From a checkpoint of a small image captioner.
Model: encoder activation swiglu, decoder width 320.
Training: adamw at rate 0.00086, 12900 steps, batches of 128.
Rows from block 5 of the image encoder of a small image captioner, named by matrix and row number. Rows with one number belong to one neuron. Each number is 128 + 24 x the weight over its row's rms, rounded and kept within 0 to 255. All counts start at 0. Numbers have three digits each.
After each neuron's rows are labels from the 100 images, of 14976, where the neuron reaches its largest size: "strongest on" is what is common among them; "colour at peak" is the nearest of a few named colours to the mean colour under the peak. Only what is clearly more common there than usual is listed. The data: scattered letters and digits in many colours. In brackets: how many of the 100.
# gate: MLP gate (encoder.blocks.5.mlp.gate.weight, 480x160), inputs 0-159
# fc1: MLP up (encoder.blocks.5.mlp.fc1.weight, 480x160), inputs 0-159
# fc2: MLP down (encoder.blocks.5.mlp.fc2.weight, 160x480, transposed), outputs 0-159

gate.292:126121120167146114123124114129106151151081111125102164144130167127121147093122101109095126110087146129155122117139143167134127115173150153099119135175105085163143171148127154115132127078132098136141125095176119109168181115117133128173118144159142071120123120120155090115108135125121116172134092150119149128145095110134128101153150155130165089162128107102053116191110099139099134104152101160115136146110135125094137127144143116150142119139122150100133118156123138136138114106144171
fc1.292:104096137061093130174106146093113134143132121134140116098116148111137127128126143143187159159163129129135121157147150118123092139063137132180176085131124146137104143138134129097074098169150115111123060149131168138141114164105171113149131111101074142132110173119111147125118141137132101105132108105119118087137107157138131171088148121162120138114149126126127144103132160091145148172110172105166130095114114120153125148129117106107144123119129120125121095111116100140136135108128121
fc2.292:121159101125159099136167113158112136147144102140126116111152128127158149118128131091117121110117124105112126183115103143110170123156136109117050173118145130113137161132130118152159115146164119105137127131103095120080191122169104152127124120134147120124155135128160112139143109150072120143126147151128183109128138102138137112122119121122151133135159091092177100152129133116142128127090176139125151149107115112075145161136112090126121111088135166095140172141111149100104071157149142
strongest on: green (100); black (46); brown (44); purple (40)
colour at peak: grey (81)

gate.200:138123095156147117140129196108134132114095107148107175118110117136079147119089156142104096098140114118172145128143129126132117131095149097139113133170123150123149104133135084106127179083140089121118089108154124140108129142151136112111103108141099085139092116150145187138112113156136104177152105110144125133128116142128102085129096126153154167116046131148111156146124118125105118107125155147114146134126136193137139116126152129127173111109122162160134152141152097158106150119129140
fc1.200:121136096177105135115124145148152165142117139178121084125120191105174082102116154135145111144130124119151172111142091110131137133170146129157106128122106103093127115096113134147117099124114105112097142092114193182140117115141113132167130112154141112120129133097149109106067107101144083101138127150114112109137138150171121109143151124103143159139124127143139109122151114118118123136133167116115118124108135116134110126161140107116160163147137114096088148124140125088161112086059169
fc2.200:167104138126116153148129141113137123126139155165176097111121154110127133140085118124120146189113152181141131106103103101132109138167132149131098137115064112107095166096136159118102103140139128126107085133133126139150122130107107144118143154133130126127133149164110159104112161100189081106125123113099109124133159118126109127148130135161122098074132100142159126135132119092156139147133102139083123135095099124095117155156139109131105130159127119049076113081123154109154116113109108
strongest on: red (74); white (44)
colour at peak: grey (36)

gate.95:134151160172146139120119142131102148118157139136133135141094170125126126135107137127109107194129134127160175099119099160165080122154121123153135066135113094137110112135151118127138128172130163117102114119117156104186155132106116116134192128122151147141110133124103140116134148091124092085130096144139118096133121093105132104170113159132122091129098145131108166147130114129125155106100077149067145119121126115156110089152170137132118102166094150088160112158148104138118117120125123
fc1.95:101128116117129122151149102160125113154152145071123124135125114140108080132163119100116120121145146111090095136120153131150178145128094114099129151067167161118135123129125141147150115124154115109132088168167127125112163141156102184145131070161134108164123157126105088131161096138145145092112117166136155089117133113156150141163101122133145149186126093143174097128134098098135114098137130119119139170117135128106098131131147130133173140102132087121100071121127108143125124159134112
fc2.95:129111133114150102097095129135123147149127115149126184140100147106135157134101139118098113125146104146166148163117152147140120132080130183148158123139117094156054121136153110114109117114164124127104169135081146109129145136156148110108132139130080150111166142117158158083122173111116119130129124117132127142143145137103111141078126142130133105152087116096121100098113139102163169170149133140196108130142115143155109098130132084132132091130121164167117148124106114134124086153110174
strongest on: red (65); black (60); purple (42); brown (41)
colour at peak: pink (44); grey (31)

gate.331:111136105139132123104101142129151102116128094183128119175128128130111098138124132131132134167079093143124128101090120137137121123136161149113130159124124119119164145151108198138153154137107184164118130114105135119098112132088111140133147212102163143123150128134140116130155132089136127140109146149106158164103107109164118143108122132151083078157173159153148146147130128133134083141172083113100124116105162107107131131140109135160105144163155130152156160107106118100145130130125085
fc1.331:165133135147158124148137109115119181142137171098104130134125125097117167083113138124072141174109151143151172132132136135134143112128127124145077138140147128142096140132135132110133149140162172126079127131143112147129154094126108154143146140127114139105118107148145086117159142097133148082116085147166160156176139119114127082116112178137119087160114107138127111147133121103151139137089131135120149086157096140120136135122126110132085058150097133141133079155169091143114119156132165
fc2.331:159147190116094148161149129122132171121148150161126126117162139150106139127135142121150159119144142132127131097129114071093096104148109086107112109132092096111137112116084117104131138158092117132135113141132205113139117091085102091103115115115120106142086106096121123113151152132107093172132122139135117121152159150156131131160154123089133151107135131123156125157121138143122150130109152150169115105162111099173115130092132179105104153158102127159127108119104185141149167132112101
strongest on: yellow (55); pink (41); the character X (27)
colour at peak: green (63)

gate.235:139183124111144119134114137117151135125157154081167073098121100141137103146115160129134109156163137116101147066106123132105133130105062097118133081104136147090140131114128153127136143164108146105137117149141128120129126139133134119116150112120064164130114159161078150127170141107119119128112167108148089129124124106082134169153124125150123138078149150131106188119138126155158134136096107170092140096084131143165124095132111117098123113122148088145141147152125087112133130122145117
fc1.235:084098075089117166115124149125135133127089100173123159136118148164134115100151115126103131106096123108126091123149147108104158096102155152140130124155092109139119167130127134132120132105103127107120090126098181143149148166147132118113078133148159093126126159075134107134118139140107128144147106123108144124114122127184138122151156118151128148159144149133168113134155170092077131147152109113149096129140130152072125167149122105118133170137152104090158116111131132119146078085168155
fc2.235:160123113130144102118124093101125111071143181091158124102142106096128109155122113155134165115150137088125169154108125143139101168154118122107122119090146171120116145116139133105182119131137145107127156123143120133094101101128164116162117126149102173110148122158101130120142139117115131105074173132130096137133115120101141140123110156165095094105132124132125132128089082155147143161128114116106152138095112079199141132140124142142126098096125123186155140082132081113142133137122094
strongest on: red (99); blue (47); black (45)
colour at peak: red (42)

gate.307:092152114143144105153149100125116162107119085104100100099134144156100166125160132137155073127116143120109160079136101136111138101112143126121110130187139164147100085148135107117121119131167152113177118134079144104144132138125106126125121121117139114198105105121131139156110092130122139123158136178095175092134111109166128157149162101111112141124090160173175149099126179131128116083097121148121124118125142160120123149120114135130131142152156134115121141130159131179149112133096132
fc1.307:102156111137099085080152110158152120109113129194109151125179141154144157124126128093121096125159100096139117159101101126090141101116136131112116162127111162137119124131137117116130116148135170077155132123064111103125132146119106107174105138134165152114115126106139174108087122125074124151146167137101134111124149151162067104099124087101095133119122132120189145127154170150151123138140104119148129089137152150114145097129101110106146141148155145098155134153143136111127124124124124
fc2.307:162125065143154143097105101105124174112119097141114137096144139107142131142149133155133115148120126132115159150147153094132177122088134135159128137119091089120125114132126095112093110144145115139134091128098159129103127130161117089134146131129104155156115107085124160216152081136126121142135134152119150117141153119160117143108144094073138138112123126157167133119114198151144122124107157155125130123138110110163139122128142094100130159181101134132105147085115152138119147127115071
strongest on: purple (45); brown (44)
colour at peak: white (77)

gate.257:111167094110118085130148130128132160125136097145105092085118138159123149151135139124156099158161122116132155146103121130119097114082150125152150103154104106129133082150117113133106188182090136093129168149094157092135131168103135116130144136161125164143082132117135190144102113135129074154169137102125131089124125118125110156151133110110116126112158169154123188143119137125103165115121099143106136109122127154157132103130134135117158134148107174118156166115094090149123125106122143
fc1.257:154128113111147137095147165100118129121125140102133130118154149131115136138138176151124113151147089111144166118092090157144097127088177166191145113146096142105146147142122102121126187129089125083094155149147150124149118156106128153148131150162104133148128121139106151118155143129134077104120114136106111101139169098100138165132147162178120119105099146155117168135099120125130147140102140154125108123111097104138109136145145107151118113146066137109107137075153091165111108080113126
fc2.257:145135134123126143128140175128129109105114140114141130162138098141091105181145135185115112175109149081121133129157108113103111145152130117137148096103122126131153130106126152136152106120096149113093096117184135139153095106121143133088123098094107134119152134154112098065182184145099141149120130121117138132153137130088135111159129155108109130138100151164084142096111109104166116115158091183082127102139144119112137090144115180145094127094137098146125144152145126122133145141161123
strongest on: red (99); black (43); brown (42)
colour at peak: pink (92)

gate.36:143150138130090137171151121149126111130150118121093109107095169162097106126138123148131100140122144086120121065114118176117130159125104136098118126130143177124105094117117154159130142104101147065118052184093176136167109151131091147095170137131126140146134126113119112106140131126156142093128101119155116137145165082140146095136113127112146121104190122154135156122140158169155138147135148115109121105131114127105108120142133117083123108133133125087143115127132153161154105112163110
fc1.36:128107138132134116157147110126080141121149115172138171123163104154075140129127135142123110102108141124137125101164134156193139100124126131130124110121099153141126119156127101135166134131134118116135141106092138144102135114120163121121108084152103100136146096123184153158139111145111085102138099186117103121127119098151167121140121146133125122152114124134188076159114093126101074079134112103106156121101125140144123109135143106158162126126111120153105117125169071137126162070097152
fc2.36:130123143148140085133115155114138126108133154081080084114075151154160163137108122135132111109129104149122108141102086151095121088144146154123163109123153110092115136156109126140108092133132122094125160120132107121121149205149154114154138159137119132108132146137139122108129136112157177113094116142106138074088173152121127137143114100113134192121121089101118130138141132103148151142120106104098095144174126103125164104128095137105163101136072156119118118106146131103101159134159123
strongest on: red (82); purple (46)
colour at peak: red (60)

gate.346:167107148133141129150097074141144132139122110061164113067143173135168166124142129113116112131138162133127133120135133163104116099177136128089116137178106123114091109131124080077101111112118141165161124108114131112153114125079151108164126140109128134095150137086098134109139151089062117136164164134093119119134141108155111123105160137137121154101128120156120142135134139142110138178142139169144196123114140163137121138136139122106103114130112151141108108130145152139135143141145098
fc1.346:139107168139135113167136083145143139081160101022112133101162120128126147125145167119136129126147153137142174141123118170165163129142170128125100131124112116118157134142117106115124141090122142114109122137135146104089093151129106153131138132142129112137187118113120172124149138109090136126146122123094141101166150102179104162101140146129108122100113130150107144164137117149107104146147113118139174150098147167138123105145150124177146117128121149140059126109124112139133137143092098
fc2.346:159132188124083140133108170128121132142127112139152143127109159129130165111104133146155142140168105163119121123166123106132146187141130115167151132113171111129125106122112119149158138106142142115154170127156152119130137095133128166116123145108139141110073114095130130118095128123121145135098127102118151132137164146068135096136180135113141153142108149130088082094155102165113143123088138109120058137140139076127152116103066125151103104151102121160092096153131114109094127122137134
strongest on: black (73); brown (61); blue (48)
colour at peak: grey (76)

gate.49:129126139138135095105117143103140134127137118135099126170154132107156110121110142114144148154122128111143159152123123132157147127124132133106128111079126089137129178153156144096129161118111133145109091169144132096118112165103085165115125106147129081100116105151112164116133093083135047151142119132136113133143139084153125126137125120173147123096104185143099148152129082131128130095135158164087140166131113159106157098149183094143155132143170117109100105133155096095136163147138113
fc1.49:135141117143124127122126152161101113120141166147142165125113129107111111134149124146120120114159116120114177125139121115125130160127110119107131093099135143149152122091165121134149139094139076121095127065150125204099108125148135130128139101137132099154143122137138162147141147177153083132119114132124088122169087101094155065172087132101135132144107160134102130136139086087118124108151134110143101132142135125135127142151150160141144098115131140116067156165196092130098158136117139
fc2.49:124096091139115152123102133101139107145153144139134122133131206113146114088149156106123125140107140125138110119101172133122095122125128130147150075091116097106099118121163154098121128109130138134126110121126134113217163184137098114144134124117147117098126114154110108146151130117153152129130098078130136137155167121124122144093143124102180119093137127111159117084149148132167159110160161126123125110147112131122121138088171107124119141130128126111093106130088147074166161152156168
strongest on: green (85); brown (44)
colour at peak: grey (64)

gate.18:165114134158117149164151080114154118121139139052097093111123145089134176100129192142157152147135133148116167154109135135134155153133140136150105120129143104148109117094152107106101140145126126150171116158138124116137111109120147120106137143126107120074169122127084142098144117131139129152135118116132126133164179114126105120088116116119121141089135096133083137103121164139139153151101170153170165125136118141126143133086147131117097085126124172107089142104109148145173123153092095
fc1.18:115116126101115095123120165138132159116142149164119124175074155140080108124067109132106140160117060131114107142119139142132130141130129148179122107092140125112138149128138128167124156133115149101086107118116149105139153147168104143141152134099145106122142176138120111153121150124161122109114117121164140152099073122124154102155109139164140100107125163075169128118152109117127158134109122118076083158138142119122128108119083116125127136152124116097191095151106119097112093137156112
fc2.18:133107053139121167142136141150123123118104127137128162125163118131157129147129139117113142106094149115112184137145104093151114076097135143113098128141117102119132159164129120099119139151149127141125070105128108143112098124149131123097135087158134100123104088156145112136142132117092100148150094143112139096123127147179122142114106155131136129143127127122198104143130164080111090132175113148131160102136118150114117128115178148121126171126140124086141137079156149122128166129058113
strongest on: black (59); blue (54); purple (48); brown (43)
colour at peak: grey (47); pink (42)

gate.247:120083126106129132126185157158151128132101123124161148108126150172117110149120092136147120151086115114111117084125201087138129141115122118092179108136148154121128113137129108148171120085128129138129117137117106107137115133135111146093123143143122142109151131123176084138128134147116124126136131154149172167115103145105137139117139146148096145110108149179180114132094118107140071121162121118081169128121152123124104142096043132093092138114141114165117123150156159130144128139111151
fc1.247:133164131132132139127063113106083111132161138142114082159126097084118147084146152123101135124157155152134109168137102150135121101117130123143112146120138117153131134158114162108103121154104130137125137121142130150155126118116161135164131094117128136148123118151090146130139119102141135135121148134111087103133140100146112127158141129141147111124155083090087112139144141135094159100081103138173071144137126128138134119147218122173148133125127127100161119117075062129124129111188144
fc2.247:097092121122055136122168136131135139143127124153150116130164111130139112176113132116149106120117160116145102076132130169148134106140121147087148133092163133112124100170147128108121186140099132115189092137088106126100119116118141136079103138118115114088117100131160134156132134165160129128159120160127123142121153159122148087108137141117153146128095146122115153127120160144131054133142116144150164142140100128112150101073136164084114118137146089111106111113158130103167130113106119
strongest on: brown (44); black (40)
colour at peak: grey (38)

gate.374:142171130125161111144131136149121106094136148130130106140088055149119160134132161136124108131092112135160152109122143121095162128123134075111087141116133150108140121118127111143156120185116114126134153163107112132092141077111143085121114122149125154134132107167119181113133149133141126101135156159125089146109101118101156080157076134093098159125120113097181162135088130117154141118113129124146118110150130135155140116124111112137122116099084100160108184115176091127112120152113099
fc1.374:125105153146165088162164159137103122112111125151133154122116146139159176108113143103136140137136089137152113184144123118144120132117194097166106169115141079163114118146086105127109103096158116179141154165149136109113131122117093128104111123149097094141125115178130131119133108122115102126142130104155114118086121111118089122155089127133166134112144128139146125161109126134154140141161123108148134142172088137100105118116108146111110140138122118046122116098131134153072120151085117
fc2.374:168137130127167143129107124117093142083122112117118128127133109100110141137155104151133098132121146125136141149123162151111170163123127125144120082106130115147156142078151097174167092130138104087150148143095123126122140093157129095157176104162144135095132129081137160115162080160120142137124110163125151120115120117113149094158127138112138098181120145142144110096096126151148133090101110119141144132137059085160167124155114137133167117146116122136147174113175078124147115112133110
strongest on: red (100); black (61); blue (49); count: six (45)
colour at peak: pink (84)

gate.2:137121131133126131124108145101163122082147111128148135130139159094112143172107146095140164172140101155114147162139110146123124158115147141150113097107137126129162162085108142117127157119126166135100077140140134144076112151114106131104138118113114094158107124149093163173125118113145159115116099080131119089102116132124131155078109107118156127126129173081098164133122155143135187176112176132149140127117124157117136133163159165112123114121117142097132131105086116102121119118131053
fc1.2:121122142128152160092081104143134118131148135158156103125117090126098142153137081114115145134079163164087084115102146120161130114098154115088137118141148108141155154160117118107115140113094123157170106127176085120166126132123148157114152123115136128160139144116106092156183144148113120144153180137117118149080100117138119139129151146192122109120126080108110090141135131139103131110121058150139130163108126145129124126132143102155125137101125131127160147116123106124163092109182130
fc2.2:149160130109178070136094151145086163155137108142133131158116093151131098138099112100118082076142089115095094138147144170122122109127113122148128152149123185142139124133142095141086122104139126119101134120114104123119154114138118129182100165113126169139097128156159170106139104113116075152130156181147132093084103150112106118146119128136120132139140137135156121173112091104125127115123138151127151131142150114169143103150086138111130152129141124172117167158156140118079114142135136
strongest on: yellow (51); orange (45); pink (40)
colour at peak: brown (43); grey (34)

gate.446:116132086147125061121157144121124147145100182113143144099111167148148156109149128120137112135103122084126135111093148130123140108135124123096139112111094075128166140117137126117127149116081119118132117102155144126138165141118109140153158163172106111110150140104115122134102121174120077131178145079117127150116127110115131103170138129120102151126163192111108181134069119144126115124114131144105116117145125175134142103145090175107112106119146126101079154153115153146120091120122157
fc1.446:108131124098155152128161106133069137101122131177112154137180077134139105152104174132155144099124162107128130162137121072130132144111128125149076153120120149108121107153164098146150144157149122158131133147110125123073122068118127117123135115139123151161127106138112120139120132126157121084065125160128111125112149118166115111114088103123088114159132090126160064099153150125161116126107159127157128132142135093097146155115122101113165162141101122143120129122155129155142153124093110
fc2.446:130134134138128124124120193133127154167135123181122153123069147111150153114073145090161146119119154140074138146138101091135108117102141156133155134143120159105115124163148138161121133136066137123136093128139085117111141121085149156131111151151120152128095155116147166166125118120089162104184122127124168100106145168130098138156161116127091133160160101130146146113125117162085103105096126107145090131133127150093142130101111141104093123144106126129124131114123131136124094135073144
strongest on: purple (48); blue (48); black (46); brown (43)
colour at peak: grey (31)

gate.277:162113085124181106101117101117126105112103119112116139159188127127174161128136171114137111086124117145119145119105136094125143123145136135141122138133133105101156160125120083095108167131168109138101154125135118146087131087157154086138133163093120139132112112110098140098133149147162124129140163144110099128114114161134134113112146117092069121153136174122102131103129153086117156152098135132166176135114121122099142163096124156127117104157187151137087149119143176104106120140094118
fc1.277:119087103124151125122125147162128103120094105112138112131151094194118156136168098123116092175079074144126106148112161121114142105132133109141178127165155132123132126159090114130103128132089147117175171109150105155136113141140105113148116162153163135107126141101135134113148140155126092142160175095092121165123098123180146128125144091135097123106164160129146139112098131114111112102157114077117104133121149124140109117123058120131143130168117113150113140120131137087108119115158138
fc2.277:155140109121113145142137127172140080152138124128118134136155085082154132133150128123139132123176111129141116129145112137114137162120124132087125157158152166132122154131088136081096166117129097104135195125160129133108100103127155113118129127133137147118044107165121147112120122108117142114097103166127111118193183132085096119097117156099139154161106113101148156155134153122124127148157135114135111136128140094136119117131144105137159170127049127106105128102127138138104138147091134
strongest on: purple (41)
colour at peak: white (57)

gate.178:108170146136131086162095128131146175140121142073145114120079159138145135109130079146112138143173089122114123139152136168134103118138116081099167121138144157162105101148155128123092101144134126142100083128137144124139160170127120152182125125125142127144123142131122159149128112105149120140108102133098138125153146088136156144180126123139148170090091101121159155152139099100110122099134114094062148117155144115153131088122125117145135142114112130150156098122130082107103169124152160
fc1.178:131179111158156124136094099150121134120142098103091078108131095146132136095085117137077092140112108171140105134137129169148131116132126098113088177142177149098121143173145135115119087135137127167124125142084100136131137118126161146136142121101170111107154117132145168095158134123123153116141160165098094134135122113129107145149097107158154126118128073107158136146152104112138115149134109112129167172101154139147154101080172092137136104115115153106152120128136098149107141152159134
fc2.178:158174120134155153136134126123132103118134119135148165099103152139168164119150143083138130154116136191123157137124118069152190114092130108119138135128110111089113140151122110098136152115130124169134126127140085148087146110131116141088135155138152159150088105117124109122115148113137129133145174084127135129103158164091127126099153127105069155116100149127170102125177147089100110111136130122140146112111134139098090152144094098169126140140124120140124125134087142093115130117083178
strongest on: brown (52); purple (44); black (43); the character R (25)
colour at peak: grey (36)

gate.240:120140101126159129163130087101118129134095119147107133108095126125150135081097152093124112114107066133148103149142132147144143114096164115165126142129144083107145115108154143099125131072138167132154100157121153119109186124137074144114121115131145071132123114150165153146102124127178122142143167086100145122133146107189140157104137103115172170109106157129145118153118141154115152144150162091114137116140132112122123126119087125150174106139147139125143149137094144092112122165161117
fc1.240:099095136092101128096140113156115110122091128160116119158172120102120086094106123135147165111091170121119090124113159106132139130176152162085090160125122101123107147150101135143108103104157120177101104126134164095134148158130131158146163133126154123136150178121098098107114095090126120127136135168147164140119140150129095147150144122151154096179144103147141083132104144123110114111149101149135158163134146100078147126127125131119125177135140103096155144164105136135175116119124154
fc2.240:103174143108113120110123155134142113157137155102154086162078107171110084113128128127086111111112106129095134083138092130138142121131127148073137145126162184119109153161105146127141135132075109158121128141171073126121103110148161170129122130095126126131114153142120126148166144099107139119114163122128113174129091145097153105148125131124090153131149135161113155141126090100133113118135116159114088130101167144109113099127138142158075103114128125143126099134119157139093183153158148
strongest on: green (70); teal (66); the character V (26)
colour at peak: green (78)

gate.175:110099154163126133170127153150116162146145111129132130117138092162118113150154139170148121148130123135138119093135127111153129116123130112126138130116146146131108088155136137134126105135158120089124139144132133083133130114125111132133140095155134115143116108124152126169146113143152077054147104181132119134140137109132132130141121122120119166166075101141209123171114088096114095069139111096066140144124113137114116071105100116115129141134105076125104110168183119145121147117105147
fc1.175:145145117090170120097109087103096149097097143109116118140157099123145170133137164135130131070139151167160084195112135112121103109147149135151136126126074091151133124134137088117118119146122107169143169131122107146133146083092173127170104141107127136132129117132068135082119136146097110180114171115062131094131155150166124133121129121117096129100116144112090102131131107107112136122115108139166145131147137105157128163119145125161145133125119153115107159128119127133106140110101139
fc2.175:134119086137112161125129132168138100141129130119149128157151113105108148132134125160124133106123119114109189073143146110160089125092134149106122126126137134116123128213121130088124158118124146149111101127150155147142103078109161148128090092118118104141107100104114140140144088111147132106156120139127118143181124129119128107121160139163133105161067167166145138124118135157111081077116141127111146114082144151090124125112160163146075147144155098129137110137120087126134148107085137
strongest on: yellow (47)
colour at peak: brown (52); grey (25)

gate.278:118178112100157152119119143123124086124111131124148179096104131116130162162115141098078147078161170084136152089124099107082126160136121150105141101142097116122142106095124143142152148084106123129108091142161125109122144120113093165118123158128143081164086118133134116141117137119118177148112128109134121109108133147112128092115130140083132150154118172115107116105141130190109128124142163169152187106148115120131096125140151181094144129115122135148112157134142122087117131127103113
fc1.278:155087152142102149135136133125138116154175140139140111130138154105130086102149067139125161211137101171095139124130115165129136129111096100141131125114177139157115129123144147114114102122135096123151136123130093149142106149138133118093128104084119125081171113120126114113132135146165079141151108124138118176128113107112112123128135115139143134112154094110109161170115136100152148170125136094120107186102092138140150121120129107106121147133149107089131109101083104158161088127186133
fc2.278:126174061127176110154097135126122145138117118120147083146113143169113141089141133134125110083132130164064146097143142132135126081113134132118128107117133150101121140130136125087117140148142132152110135118083168156123162099125151098123141152115139163098108086091150170126167083105132094165155156160115114132127096171145130121115152105155143145148147161177155125121145119173129131148073121159146136076099151149134115139129122129119116132164153139149092130154109138124115122119155123
strongest on: green (87); black (48); blue (42)
colour at peak: white (66)

gate.475:104123119070108114154137117108103111163108079101104141140147124093122151092137139081134153110165086104135088146142141123141109129104165132147142157149138192188102111140130114104109098122157102117110135147113113140102118143133104132121110103112123122130157137139119173173099088129178172182130137141141149136115151106151116146111157118148141142104133121126156101129110160164117134165134168070175080130141128129162101124117116137149133136124166146154121129101093155114115133119133164
fc1.475:090118148091117098146143150150138134113115140160142178118120160095149091105140105110139129112120138113118129103138146080156162150126100172160132141081150089114126124102176114142156126125144131121134108177149111123104119151166093118128110098105123095136163160101150083151150113116126151118104111152173165127084145118162124121134127141116130146165133130141138141138153133113131097158087175109137070155132097109093081152130163111136158134134137095130125115116173081096157098145129124
fc2.475:111155168129129140128122124117153153082131159141129120118115091135113121099136125176129157133139147122179141136147084161121116111160127083109134117173105135101163102120102131114104160143073127150147090139111130150132136142099135135138140075146133087162118126136117151131110137109178106161110077111132094124112108138144136114175126078129121167143122154156092169130159100108106117112153110128068121099122132140130089133179147166138168112096122130099139137148144119103117175097112123
strongest on: green (99); black (44)
colour at peak: grey (52); pink (42)

gate.138:133100113176107150126130119145124118132084118127109154117126170096139133098141101109112140155101126145142124113140137137147117122129206101139127140170122109169124140107134106128109106060131125147139142109137133136150118113114138128136123119164186066140106116140144098136079085131145122133153061119129104111091085146124128126149135127100147101143080136141117129155134173109114135113142142134143147204168110130093147132126108156123142152163088113060125147118134114136145125105134148
fc1.138:155137127190116144110134125097135166163137094140100157147105178142154142149071098128129120149107131188143101137133129163155089149114166099151167128162094113123100073131120158147078145088113094129144130095125129114154151156105135141109102143100142091111111104133133162129112125142151113157115123071117133140143133134142077105102100126083168153093082134111119126119125114110117115114162145074124128123139116118134154128117123143138131119131153124102129130170124170145112164123106139
fc2.138:136121112106123112113107148102171125093149137145107150122156114168073106154096122192143125169146096138123146134132122095133108110110133153160139090083105162099122143138134129091072145153122116162103106136159152134143115118123112112125129129104080128092122121133098157147162164114151106072137138153129078154146125162151180167110168117138090132098120127132139153131147122134119154149118104167120124105124177156140111118098150106115102091129150141152118119099122149143119168118124084
strongest on: green (97); black (54); blue (47); purple (43)
colour at peak: grey (87)

gate.263:160107102112099131135137164132161137143151159137126110108135147157113128145065172116107120124141137122133122083118142105085161156163135164115158103094127122105120098113147105118130124172101151123133101149133137081161139114113127126141147157103141095125142155129110103122148153117147103109123165123144107152090129143167109048140131160135115139145125138095157132117136137112119120130144130116134149149145115118136116094124119157067143169162120077079066127179187114114143139114121110
fc1.263:151099109077146110112126137116139129139122180145127120110129107147129148120098143109104147089157125120153110107088141108095157153150126145107160125125124141131111100106164097141136107134118124140133146128139132099172149129113120122158113152096122129124154158135100091089120156127125125163118179122091101133092114161157089093131148141118094131127153132043162093135126133139117121155178140135167121150169141126178133103120068125082135144127112116139084143178167161109128140139098142
fc2.263:089110145130122111149129135117120126092115113107136146147121139131056173127131136153114146152114113165119142153118148089144155136113138111121136095152117120106157160173106128141114148126137121139111103130129105178097147137110132132130149128153126098127167158124106148117131149129155141125128096084133134128128086109112128132159071071183113100161139153185068128139126118139165142106138128109107143152047151149098118114170100151158144123136137160140156139129095149127113080096122121
strongest on: yellow (59); orange (53); pink (43); white (41)
colour at peak: brown (67)

gate.252:162181081152181104183132121112098166098085106130105137108145137120105148121142139150135103180147112100135117120136147152115166126106149103164107110132102126136118131107108083108132168174152167137156091137116133131078148121151126102146098157138103144127093152128125142129131107148140113081158103127146131083146115165137127100144140102087087169142168142105123160139107134145124135124141155128135122094128107176146135137104113131070156121127131178126114131118144144169112125130143110
fc1.252:131075142124104132118170143110197081124148160076161126108163158139108142158121172110125143105140120121082139065132121159138143143149127161135142112130150144114122135111094174122143136150095113106077142143148134133104109125145160148127115135122072113101109140142112113111125131099131138122103103143170145117130154127109114145111138132176128136108145120173110158139130126147124147171100155193125121111114100097075115110148164160150120123141103101128150109090153085132121113107134124
fc2.252:092119148151128147140163125134130100107146160079129149117114115133106109136112122131115137109101162145120144122137118138133122155165121127100109112118153126113105176120111138130169128085117103106117156137156147147119105128096155177117115090135143104130143158180086075071108160135150124082086091121124115135094113133100143135142090176162093103152112145173070168123131061118147143151140103139134146139139123107101142146165137165147123104151125102109110095134146117152135164117128133
strongest on: purple (42)
colour at peak: white (76)